config.toml
encoder_arch = "vit"
model = "masked image model"
dataset = "dead-leaves pictures: piles of overlapping shapes"
train_examples = 36250
image_size = 32
crop_scale_min = 1
horizontal_flip = true
translate = 0.12
rotation_deg = 5
method = "mae"
mask_ratio = 0.75
loss = "mse"
encoder_norm = "layernorm"
encoder_norm_position = "pre"
encoder_activation = "silu"
encoder_mlp_ratio = 2
encoder_head_dim = 64
encoder_fused_qkv = true
encoder_bias = "all"
encoder_qk_norm = true
encoder_layer_scale_init = 1.0
encoder_parallel_block = false
encoder_inner_norm = false
encoder_patch_size = [4, 4]
encoder_layers = 10
encoder_width = 320
encoder_positions = "learned"
decoder_width = 192
norm_pix_loss = true
decoder_layers = 2
init = "trunc_normal_002"
residual_init = "zero_last"
optimizer = "soap"
beta2 = 0.999
lr = 0.0021
beta1 = 0.95
shampoo_beta = 0.95
eps = 1e-08
precondition_frequency = 16
max_precond_dim = 1024
one_sided = true
adamw_lr_other_params = 0.0019
steps = 6000
batch_size = 128
epochs = 21.2
lr_schedule = "cosine"
final_lr_fraction = 0.05
warmup_steps = 180
weight_decay = 0.3
adamw_weight_decay_other_params = 0.05
Rows from block 9 of the encoder of a small masked image model, named by matrix and row number. Rows with one number belong to one neuron. Each number is 128 + 32 x the weight over its row's rms, rounded and kept within 0 to 255. All counts start at 0. Numbers have three digits each.
After each neuron's rows are labels from the 100 images, of 14976, where the neuron reaches its highest value: "top examples" is what is common among them. Only what is clearly more common there than usual is listed. The data: dead-leaves pictures: piles of overlapping shapes. In brackets: how many of the 100.
# fc1: MLP up (encoder.blocks.9.mlp.fc1.weight, 640x320), inputs 107-213
# fc2: MLP down (encoder.blocks.9.mlp.fc2.weight, 320x640, transposed), outputs 107-213

fc1.202:115106144148124112098105196128123136160106085131139124155174181137153133113150066115094163136158120140149131171134132206118157167140191164142104116173157149108145130143195127096096123127093105132149125090098138158129136141130086165083118101118149137164125124161163164059140107108142130101136095132113107111136096127200137
fc2.202:145143124145135118103149124194118079103078130100110082119099163075109064102128205042103104161083130082076155115154172077089084108089153155181099133117122128119074107146099105082095087080140189155159103186131145132095124119136143124088190102102164144125145159156136132188117092144107138124108152111131068147179102113151101
top examples: warm (36); frame (26)

fc1.273:115184156177116123057132114145095178113117128099101140134105118096134134178108103093104121137168152073116121068141092124109074182102120167160129133127102127098124107083139130125188217122157147120188113116105110165162111086126142121034071160138133135119111148127147145063128131129157138148095075085102077116108152055118166
fc2.273:114064108082144134138141182065116109207132113170170128123139109164122106133146151137183097155149174164154168143100152114109113054157162065059138135116166172077134135140140105103132093129107150134084207099184153173108157159108130179143138120118145111132135126117103133143167096090074122045160185180216135109097101165154105
top examples: warm (41)

fc1.20:136107143091155100124142049130170124162101146115091117105127157124121127113170111122080071109053104133171113152127082148098129097131137100078095113130111102209172129154171110099099120155155077124094144129173087180089126133143051128104104197091180205138141096183148164105218083098094111171167140174116144135130131178133140
fc2.20:136170136193137110138139092203125118082134173084180062143152149121162139148094127136120190136111117155124094120122114164122128119110098136151149110085105154149161107148142124185102159170073114147155114113128168073137098146135089089106108124131124083152124100122150037118061127126147098131144084147096132175180135102152073
top examples: cool (33)

fc1.272:132123118115153083133064115093152098149181142147083091084092096195161095050154146102138100084120128075120143113137160096142163062131129129130136129105118117083130116132090164105125096172153127106123105170104163135108104191136169133135162165128083162139084131161096163139079105138116138105102159111123142128138139129157117
fc2.272:065165113116142077169115149194074188151139190103176145163126134100125158160148122184111150086111103104108127153117120120098090088105097186125133129121159117172105131145143095131145106167125083164114090098114103161134121087142087106147135119118134168131160119111139134114171161195140136140093084111164141137118149136132127
top examples: warm (33)

fc1.472:040152129125057093135128088084136121102100135119178148115143115174096137141145141193116106090150130162153114110136189095136124145151082095175122103143057184120123138185095146108122151147128104149104124148228160118175095135150143119099161105169112091159152169117133106166087060159114106079130105121115031084140132124167116
fc2.472:142127121102140149132130129196107130130132107140143132141106163127147135140137104095113114077127110071105082165095094140102148111091124164109100164140169108141116139102141179109108162109154165102162061128084110157149126077092124102144117151086118157114150132104137163138135134134143118155130108097132110127130128139082132
top examples: vivid (75)

fc1.53:135119073106135161081145196093097157079133148146167128145115148149164135145137148163154128117143151092138188143165188111126102125157098158177128115171137117093131144153096173107180081091141166159143115143123143132173098142150215110097099094179094152116121116113112095144078102130118115116123129154141098076098115109126122
fc2.53:148105175172113086131133122150107090140105115090133110118120099092129191144111146085119122158145132052102112093139107110137156175137149118164106159172159118088113128068097111151149162078133126109143086121156160125162155116085103116103105153106111132087111136152105181166107140138046124117128141124058113150121097143096160
top examples: vivid (51)

fc1.160:216099131132140150130104135140143128142169118151105112124096116103136138068125118073170189137114087108135162116095134135120139086137150073110127118115217082131084100141137113120088093096100155137137141132031139101110119128142136160166104132116147155139082128139125137137178212107158109114158201139120251160086153140107169
fc2.160:138164114128147151132127095192101119106109128114122120160121140131154112134134135148100131121118152107098097138157134108126130141099141166162145129138110136135147125135133145151120113104139134165142141109158148116150146172145139109152120105119108123102141126129160127127099147151093114128109136119109094130166097129129067
top examples: dark (49)

fc1.132:111119116103057066104105083121139094120096125139109113164134084151176143171153119146084098162128201144079083161162125103146068142172085106118108104181073166115170071199159111130129082129126122122120119139228147192171097077104073067125122097162172133114145099153100098189111067117105154130104141127208102122116116141146132
fc2.132:097186128165155157132156125210114149087134150089180065100138173107134133095103082117061143097060060112148126104133084174130175107132099181168123157109184123156082143093117143135139167145131168157149105143035119063126096120123101150117121170097099157126113166117126134159122104134075138150137125081044187130127120145149125
top examples: cool (43)

fc1.525:078109152114135095115119082161108146127105133113190185102118151169146140189101155162090114089110129158172133086149076159066105109191171093130111099176111152170095165155166067159138147138126098101122110133217104144144145115139030147122132167130145151143179164119149159137134062135082120118141113159122063139201143149124130
fc2.525:166130170154063166111155138192148087122126116114114104130146155144089119086124114132113134167126076138118131108141155161141125109121106081140114134079121117123151092113093121053135143175133157133102118132121091067132122107106141120150147102090150138142111129133133050120115124064112148203156141149116133125152133113111123
top examples: frame (33)

fc1.533:061137106110141116115138121131133120126078121132157128147172138183121128174125118181116068119155171149125070138196145138107091182135112206133117143132086166109174156113122138137162165145132092108114101119236136175152132139118121079115119121159142112114155119147119124096095039108104145139103083098138034106174103134177086
fc2.533:102171156138117126142135152054122150136136133118136125100125132134107099127124138102145122136126109168137154127079136151144127140141103074112102139133118118114081138127113110091123132146095154118095130149116095119099127092128143130095132150126154129145109141142127137130131088125163146108138112132137161122091147135141169
top examples: grey (36)

fc1.41:144146076107117209145130171097104090090099131098156103140148143119166133135111097106132146132093108130086128117136125107118096109087104134165198146073183125153126135131148124097091176162072147162124171151115124092159182102141185068124064104151060088133070095110206113161173171153138094123079120147168118094125101117066123
fc2.41:179094135098143064097123096123152131161120144130161170121157091144087156177159165177157128168149155125184171121119130162112153216107090144107123108211081071112125160079114131151156144055167114128130157111132132155138116139084130129119128151088080149095113134146073127098074136152119135106164214102065067118091199109138169
top examples: pastel (36)

fc1.387:130173116162113148176068135109138104109094092142108101145121150149188110171135068079107129173125123151164155132213147157073109122126106173103174125105104133101201158126101165116121156136107123150145139204146141200140097163150119198110117148105091114132079138165150099097120112125088150176106091115114104079087092123221121
fc2.387:175116113131175099141125135126124153159140144080134175149159084123118156128185196107141151142063148104111144083104120124140162129116095113103176134195152124155063134129123111121158130060139141154145162049063148166178144158149131090167096107094092128097128139121100176162114153161106130096095209096128121110093105118115126
top examples: grey (33)

fc1.141:219081161145125141160095153085133151136202130146123119127066106098141143111139133076149160148125099124149150107065126120139149101149190046120107092081173082131105100157139106145089093098097145143146151138044125105120134132127133170124093130135124141150089141125130104141176196123171109121155174137151255146097134124106174
fc2.141:141135094100143137114136110239123147110127110124125112143119122101155139104138113142086156108111148098086111132177116127124127093081104202143148147160158153142124140142132137142104108123159134165151148127091144130150124129132122136163143115135077155136167130123158132159124143127086106124106150116094108138148106125136078
top examples: warm (40)

fc1.274:158118139161189116158121121120144167128176126126070109129155108157099163069139076087176179177094092190159123123137171180127143125110167198119143178140148089134134101131127093155130131088099108141159146167044207098086123131150101123173146113122187113156122156139125103093111136080162103134119119133114180158109137115191118
fc2.274:086196079129196118165135162179108111145120099112112139169065125098114097128174199099144082101093140131053158162108134114101097146089106170118178133112098171123074172168148108083071085126107161177142127090206110196148121109105120091094155115105119154131138111153123184133127141228151162096129080098143076175182130133143110
top examples: vivid (38)

fc1.34:086096118116174121138132099097109144094123128121186135105141165191129114154105129138102074085122149124172128105161137119150102115165107165184130123153092182107129169125107138073153154164156130135180108171210147116128122155151174126077156152136140080123143149110111115122090060158129122095142081113088017073180107065160082
fc2.34:132099137109106130147134189076131156182122083119111206137105091119122129160203162110156110099180113112090136114117133127151131163105143066084108137135137144121095103125131123153129122130143108112129133086120143199163169112123108167146137131138117135136120124140113175123202131154123133110102137119211143109048152130090166
top examples: vivid (86); small pieces (66)

fc1.406:124056125072103109079234140146073176178140153139158168088145172137131102120165155130107063077161115151158074090115117114149098166161094165143145100192098175084094172127128145121139081117174128159122108109138107125113156173097127103094127146131158175074166142089141127140077101134118157101164141098135083113156177149128098
fc2.406:110207143223152108110117148149150136053129124108136098141094124084134135125078120150139138146126079077093122118097126085102136103147118096099087177053110146147178096156130107150115145185169121104124120121153163111093138129141103148112151154142151108188157092101123187128156126191151105113119102144091156128143086090120152
top examples: cool (33)

fc1.494:142088132101143050133123105181139144136173121192094183167138078107098130175132148153112120136107140139176128121135081160112140106117109184093179155105170048108114177113066118151100129047111128136090153076144104128144109116133073127104127108096166152117163119118108125153113095110122143157157099159113154156139154109134143
fc2.494:138177114147145172136130122091127145077119119102102076081109153147123105031137160070115203160117156190121121150151176145165125123114176087121101145153087200076139129143155123110104063152121148144146138132113090130102129136150162167152154139165125091166128119144172102129122153107154145111128157141156116168118093099153118
top examples: vivid (53)

fc1.251:084163160142178124162147081079125126148112121161139102139092132146128129242165142202132101136096137134134129079193078115094115073191128131172101158066171121208112109113207111124107155122110088083183117177116122117133145095159106098109109182084171107155114139139166096081152153142088110138118070139085110171144146132160096
fc2.251:172069118099075113122169095121124180149131133069151142157167126151122141087112201068164107103115139086090123130110142128156099152057077140081191100204135150149113138098128119155122143115106115131139166096143180179192102117109115158140130107143044155110103116136098048130171158116117167095145147142174085094117180116123188
top examples: shaded (82); small pieces (64); pastel (44)

fc1.514:166154121117112105139083152161095092138138128099071153135099104124121108085164121105168198206142159102140127171139189133146103156100094135162092128097073109089167105134036169189121139088102130175129129126128137159140096168181152176152151089122146083141128147138040145131086131120148147132089154109092192080076112152180170
fc2.514:165131149108172156170145145152113173131149073173114135145111125132149142105135099051064170107084092172158109082128136171145183125072173154129132147195209104105097173117103114081125047122215111163181104163059180138113120123148109104098124124099129114129144115127180136166102138138110129121145158091178124182130069109144054
top examples: cool (34)

fc1.262:184138134129148135131103158178169159126118134095067155151123097147107137131117175131161113134088183155121112111135078167122141133127204128103075103144153077187089115156112075153123060065113129109192128100160112161133114175136144136109125135106163108078164145095056149089133144164103132126114148096140178147140096097140143
fc2.262:108076169124073153122145104096151121147103099122095150074127144120150065055129081104080157127147125163173145103176180156184127159113112072145127104128173124119183133143129132123101130176093116127055119224065114105123119120157131178132121120176145147144098116159175097160165148041136145172139117143076147154080116135119093
top examples: pastel (37)

fc1.432:146207198116103108140131100111138100150111130116121133075099099103107123107136142141128119153140123153100147089143095208137138079084120148096126118069139111177148066069164106157197168130113071049119160157072127123107156113097106092103096211163120080094122127128139097114178219172157138162063137067097167153137129109092125
fc2.432:156109085108126124127091152103150139179128133123134137156131125166141089169103155137207107076135141113162098185097111041089079150178141090086142142132145099093199173174133150087139089160100129149048147112203159132127139127149139151178117060096147142108085091103113135087094134088135102102150124145178092113131117131140137
top examples: earthy (46)

fc1.476:229090145137138164153104147129126148126193127154116101131086106087139148076133113075150190149117090102140154109078121127120147094140180073119122104097201089134084100150149122133087086096101146141153145139020135102121120129120130176158087136140143148150094134129115127129176210120167100131154183137132255143094130127104168
fc2.476:135153103109143130124130119208121139129125117117132131145115129113147118127145130138099134112124155113085110131165128123131121109091117176140136140157127148128129133145133131134118106112146142175137156122128138144139142148146138131145144106124088138127152130124161134146126140140089112121106147125116105137151110132145079
top examples: warm (37)

fc1.468:098061115142098086098092099173186108146118147137167142186127154088127099101158153169073119110163149113139150153112130138160124168173145086118143149107147161103094170176099137148109098125137154156068129077201121166153102152115082167096150096161142175161148144174093170130093068121093172122169148117165152105131132181134151
fc2.468:144165151155124163124107092183119129087141142121133088110133154152099140093091077106039200159075078132170116116162109159107125077093178151190038096166133128149134080113120155101158113110171081145161064117078102074078141106143154145131147106112129140140137131112140074138105125114137142187116131122090133179130079136132115
top examples: mixed sizes (65)

fc1.385:136116081123118142130109198140119177117153111116138161128178117128101140109135141102130101129092175155121098170162108173177129193093137178117117095091124089101109145152106114153102112081063159178092173088181093146112145095127122123123093056116133104116156115072091161108082133138125141110117125139163129110149143142102153
fc2.385:120124156153102142120170077149147118106106125121086105078122140085138135108126085102059220142128094175168180085154194134157163129091101131141089146168149108104142148121100115102139084160200139122142112216029151091132071119084129136123146172161177107173129118185192083200142130124134146175139170118098181200108113109156136
top examples: cool (42)

fc1.375:170137132090122116101146175134119156145176151106069128133129112111111157099090194111186160085124140123123111152071112190151169155114163115121110146061138061190068136131154053194057142075087101113062120108094143096098131101121180197126121144101159101062121112118126133082160188073140098113115168127123223175127167166155152
fc2.375:115087138136072203128142052117153097072110077167103116133085125121124107085133128155060146159110148149137150098213190080120116128092138139137086110177127107137134151138114163101135062131218125142149143156100103110155120154134116108175149110174137125141124102125186091171130191125129176194089142159122058187173098076107102
top examples: pastel (33)

fc1.23:140136120064121176113180157118102155141140142121098127059074133136134108171112161158123090125141180086133130074125093071197089146151067120164100117106150153159126149123133092132154114159146133116195129131171074109129188154087186116108148179133134146058172085089104130154132157163139121154110128134132109122156128093049134
fc2.23:109101178114065115090130113096137168141134128106152161109130082111100174149143120188124173119137066125184101111144162152180186154151124059069110129163145104122221105131097167170169105160168096135131163153095151130167123145161100142124125121169092089120084102127144149082144135110111136166104161151113158099059111120117134
top examples: shaded (80); pastel (42)

fc1.69:130168144087090131087159134150091107210126122174127213143100126156067114132131150148153080132104127157107095152127140122178141113125105149128107116105157077079116164084201063164157130100120150132178098124085110118111151120129082166126142130175138085111133132090112080105108207134079159115096158096133152195126098150164166
fc2.69:091144099181086173129128153100155159111148095094115115137117136125125091136115189132125113102123140131146164093094109101103171195177123112110118092180164123112097089143098141104127056161208116123105158123138170128159126117132133148155139081158102161110128124110087175129145134164075139092085126109112099129121148117155116
top examples: earthy (38)

fc1.461:195134143126149210135140135140092126165126130150100129131101156080121103072077053089172157170122123121101076146095126125118127114077171148170136152113166151122159155082150119168106038106123129168132130142093080123117163166111124193152104099132126063093075117104046125077133183151124130144096154121102196144151128147131129
fc2.461:127114146107091102159118158033207165156131113080114209104127089136096143155187202114156124101160105140161161090173161123178152210123087037102153102180092079121104118125084114093144103119115102121098152150126156137106134128155186123100132089133117154154144136165095139109136152116125131110123160120155088089077149117113153
top examples: frame (30)

fc1.561:142128141100131141129204075103093146152133160071119112082138216098200104127162102121057097065116106135125142097104094125029119135134125105093194105212136157150153123120151119122102145186166134119162105161140146142140188103115091100082098173120119149118139103148170142138185105181097127178140125100172049105151158111089101
fc2.561:136152101167115103113143131223134077110121142165172088153185097153113143184113144195178068139141138083142092124070053070125134112167112138114116133062083172158132095146163129180134185110103089106101135066184153090111130144135101126153115112130140144106152149117076151061102165108123098107090116127040169066122132134113146
top examples: earthy (39)

fc1.534:106158183131150139110196164155159157093113156145110136087170126132130171213109185199123040082167156115091118085146095166147152139112119120107079139117121107147121137138190108120109116170181111104126133071143132191112118146055110098114124157089123191047141100075123145152179092125039154129146152160098062134175144107085142
fc2.534:091109128153088164123129151037129094115104109129151142139105118139116095152127113158157128209159090173150091144100159080138096107177157069137097137090099154137161080151129141173133177147051124102088107163165154070128161156149116167121119133177151080171091145147166071135167147112164081116174107145183168098133107105046126
top examples: shaded (78); small pieces (61); pastel (44)

fc1.518:047141125140091071128123114099164123149077146088166161133156151181124117164119114172127083116145177186132101139139156138147129154165099138139100133131043146134175149139082126103149170154108108132084130150241144150162144105140130078102134131146141102153140159123138130135094023137099141103123080132167024090158117156166123
fc2.518:157128122122140157123132110206080154071147109144126072119142134101135146096134111112060137105085114093085117098129105128119123128088111190146132153145177148155058142149144142137102137116180141129167115124056125117146103083119105125164136152131102158115154120146164145166133140128097147128105132078107144139117135110121123
top examples: mixed sizes (60); vivid (46)

fc1.511:167132110081116127134193128094166116077133110157098113095151092123121149102088148124149119070075089126093115122141080135095147146126152113112109159132197070208066098173150068107103141155104125120092154112132173071084131073128132107161099165097214139079129116150173202174201120121130067123179146207189131165136172102061153
fc2.511:071120152162119142075115051176132055109105151136131107146113131135122125135143137192124124156183166151139136170091147155147100109108110187178107100104059125100149119119150147166105189078082139109132101147166062101116112135128101055151128135156077133119116126127139029130080123148188131178152107132033093160196170149149118
top examples: pastel (44); vivid (32)

fc1.322:224104116120143160118116140131134115137170118153101104139105112104149126068123124069173194131119090101126161149096139123128138078123158080101135133108207083117088097134138125132089092091108164132127143131026121108114122123141141160177107125123152160122093127140124135137173214101153108118153207138128255149081147146108149
fc2.322:131159128146139129147123095180111127111097144120124127140129142116136121148123130162099131133104140118115104120154131116134144154106139164166136118147115113147162118136138122143143115113155118159132135108160159109134136166145146111122121111120116119112133128133144124118099139157100114136112126123087090142174097121137086
top examples: dark (40)

fc1.344:187126117120114144106137137127160126163139126141087110131127103105110157060096135064151157119121116121098119154111119142120153097108161089117119147097179064175104096147164074123063088100088145119072159121083112130104137129136135167156090120087130133106108101150122152110211215122123118110180212185141192174091147138105169
fc2.344:114132141149114157113136054188113073049091136144098077140132173119159113148119111179071153135125134121152131128143153116136127158107124194190132103114118128136151129135126145154111150124146112136191128154138132078137105163150134063162114126143157124102118131144191101139106121125123122187099120100076122165180117116135097
top examples: pastel (43)

fc1.204:174159165096123142106133101118172118184156157108077113126083137097143111131131101111112184115110133110123142130076081136128139076123116113071162199047155102211126103098137099146116150102118084126106152124043107111126151055116102153131123189087160152122096144169117070104174222130133091172145150122110176180121162127128119
fc2.204:139115107131125129138130096146089163084126137175125159135158081172134130160129193188166096113112164129113126097149118086132139131192142149135193069142117125123104142149147151180120151188120091123133171102172151142157123188136108119164094099152080149074170111108151180086106118098055145077108135162130079090102113094134131
top examples: grey (33)

fc1.173:175084037122148125126117128139101149153140087086127138139102135136130132072141108037151193146058123128146114122074142100109125098141095122144178119184132123107147140110058155111115073117149161226154140139180111131135104163164089102115111129144094110144125142123079083150105100130164146154132116150180118101104133143101120
fc2.173:117222165146161109141135090184107124096130151167115126090142140131133144140180112141075151133149129142129146099133110135138198191152083096131128122119111108122118152126152108107156130149152074119147116140080079142128159113156128067147095138107141134107149102157142215081141129148073141140071149092059139146131135121146111
top examples: cool (35)

fc1.416:140150112118170173124170148130087135082127112100187090084141156147078162127135159103131121140153166130087105056147128154143120163078106208148102134164082192107127138112175133117128142110171132154175098130138120135111102096065154198088104108117133132043163106116132186108157115131085159104147125108076035070161119098143130
fc2.416:099149163150119133140103148049165119162110133142142162108111148129118107184128115149164137137179081173173124160133165091127129166145124034094102103083082077100193126142097115092115132173100116125079137120160098129096147154145138074151144148116179061172086125128130121099126117126188086147121125145188160179153116139074142
top examples: cool (40); pastel (35)

fc1.203:058129152122085053127137103080159117159077134100163173093162149162134119182133140160137070129150143185150112131159160136137115154170097115130113119154071140132189133124084116122149165166098114131073158155226123138129138119142117082096135151142143113136127137137153118155107026124110140118118080147160000106131124140141133
fc2.203:138156087127144157107138097243077130060136129134121050164139136105145147110123099127078134099088129069081105121106093126113133108100129222157139167099172166169072133150149141152105151113165125131172102102096140108156111103135105100190130135137114150096155130132146150147114134139102142122110124064093143121159127117128090
top examples: mixed sizes (61)

fc1.38:144114112167132083138079115162140153136131101154110144166145123127146153114176079126169202199129153182173127129141151174160131163168147177153157130144135113098110124139094150130100119068116118182071165100140131150131087150154067111130127115141130130188105155130068095127096110110133158127121074140190191111104131153199149
fc2.38:179188139161184141143141143200091133081133128099128080112098141108123128061124126050046164168031078117072139111157131173104155136088094162159116180154164130147051153131119114091126087103158141183189097136093109139126111109116148108113118112074134159132143124157170149169104127171111151126126163075082097191162097083138076
top examples: cool (37)

fc1.598:152142144132101132166166122100097095098176089149103103131104121122181074095097154139084155027130117076067114129106145107083122147105076102140138158167160110120127170124067065157127182155112173139135086141095168103112136098134192115128162133113115148119097119159185145124182148180174125141101169161135099095120156055162107
fc2.598:113119122102095113103122095165103137214096125151125158121135089150162169140185183174167110089154165146164142125134114125128127125101151148089086137110139133108159085108182165147146114082173100066093169103197127119144127130118118095187119068154137111078133141107095124139081155060131090119110097111079131125119091133080110
top examples: earthy (33)

fc1.268:153154100131160108162187101125174096073072115039127125119142104139118141112088160137136113143069129209087124076136097148088106128143172146107176132187178131192098112132129109122130155113161107091166141161177170089114074076129127104129092164124172092107153107137143146187202095152118117144147147117190105164118114101074148
fc2.268:111116124111163168109098106150147097130136132208125128152106113160122080146149101203154059100187194134179118175103106126127123150132116092166120073033071098118156136149158120152079169138011117142051136093169081121150173129129126071175132130129086146065115134156127123075116152114112141132159092117078112099158140160126115
top examples: shaded (76); pastel (46)

fc1.578:219089136137142150137101138124127145137192126157110121147086109099145144083119134071168188143106095104137156126078122114131156083136159064113134111109195075140088100156138111137093082089091151137144146120038128104122128129129126170157097120125134146133086120130130123132172217121168103108159187140137255149093142153105165
fc2.578:136141114122128138125129109216123123116109114107123122130118134108149129113139122143086148111115147109100115121177134125134135119094125177157139129149133141138138133129131137135127112119166132164144136134122148123145133149147142124141140107130097141128152133130152129142123142133083109144112144121093097135150110115142079
top examples: frame (25)

fc1.26:222124130111145179125112144156118130128165130154092105145094102084146124075123120077158199132110109080115146125082123126113133080103162100116141130099205095124079104131156133134096095088115149130155131118013126101109118131139156175160115113127136157127087109121117130113159230111161123136148191134114255156076136119113147
fc2.26:123111140126129116139128123096140118158100127127117169130139140150125127155131155146149114140136134144141135131178157112151144167131134113123139120173088111127189115111114102126151108124127117158102164121179138132129141173128151133105114093111115124124128131141109118095113133134108102110120154159111083125153109127133111
top examples: small pieces (64); frame (32)

fc1.198:101133141154148153174105082112095140154081117088157117119112157109186134205141082132160114144101184168128130117152078137035123066149158058143143124169133159156146159144144143078173138137131127127183105156144125118160161115153088060131095162128103131188121133096145102133137135172058129140119082121099074140130095160120107
fc2.198:203070141079086119122162145106151117128128155159103134122188104167110138096134163082138056117160109082118146107124088115160161175087094149109206104112140152158073108085137120175126211105063107116103146126138177143153129129111130164128081110149064148110110136131053110082173131085110161093135151133109151085090188107112182
top examples: shaded (76); pastel (47)

fc1.45:220136160127143152115139183147118120144153138141068113116101110100137138080117156078171147130106110104119146129108115158119145091090147114096143126083176043154105125111161103139098105087103130133140125105027134122091118137129159188160114145093154160066088123105111132118165219111149138130156204144090223184128132127121167
fc2.45:099089129119114155144125116067156105131102101137111152152134123138128097143143133178146117140168149138172126144128152090150103179127159114139142100126112134122177125141145123153119079155116107120109157162199115090132135157152132090142124095158138100126136111139171094128147161115126100142100114157156112131152093125114112
top examples: small pieces (70); frame (34)

fc1.505:207122125121151180113116137140130121137162129144105108117106124091137136067114131078166181153099094086126166126097108111121124072095126096099139121120186092133097118102167133115084085101110150132143150098013129116104102133135136178153111128109114155116086134127106145120163216094131125115164195163106230162099132140080139
fc2.505:121125144167125109140115125113135094123093155139092139142128136143129124171113122172139126152164136137153111137156139107143139165161187110170159095088112101118183096120112116167168139135108088129121091130193130097107151187148135098109106105124149107117115123133130101078107141142152109159135123148102104142163112122124117
top examples: pastel (43); frame (26)

fc1.213:213132140116136163122108149147143131145171142146085113145094112116130136075127141081162163136112098093133137124107129131139154094123170101123117150069190062169092093125149089126099084070093155116147127124046120099093148132141160163157105132090140140118086123139129126106153227119157106109136205128102249154118146146115174
fc2.213:106114133116111142138142092124136121122085087116112150132116140123145118120138136138107134096127148135131132131179151111141123147084118129122164092185135110140179141134126148151117098152153126153127158166131159116148117149145142128141124093143126135127139116126171117152139155104107120159111127154129099145132109115131082
top examples: dark (37)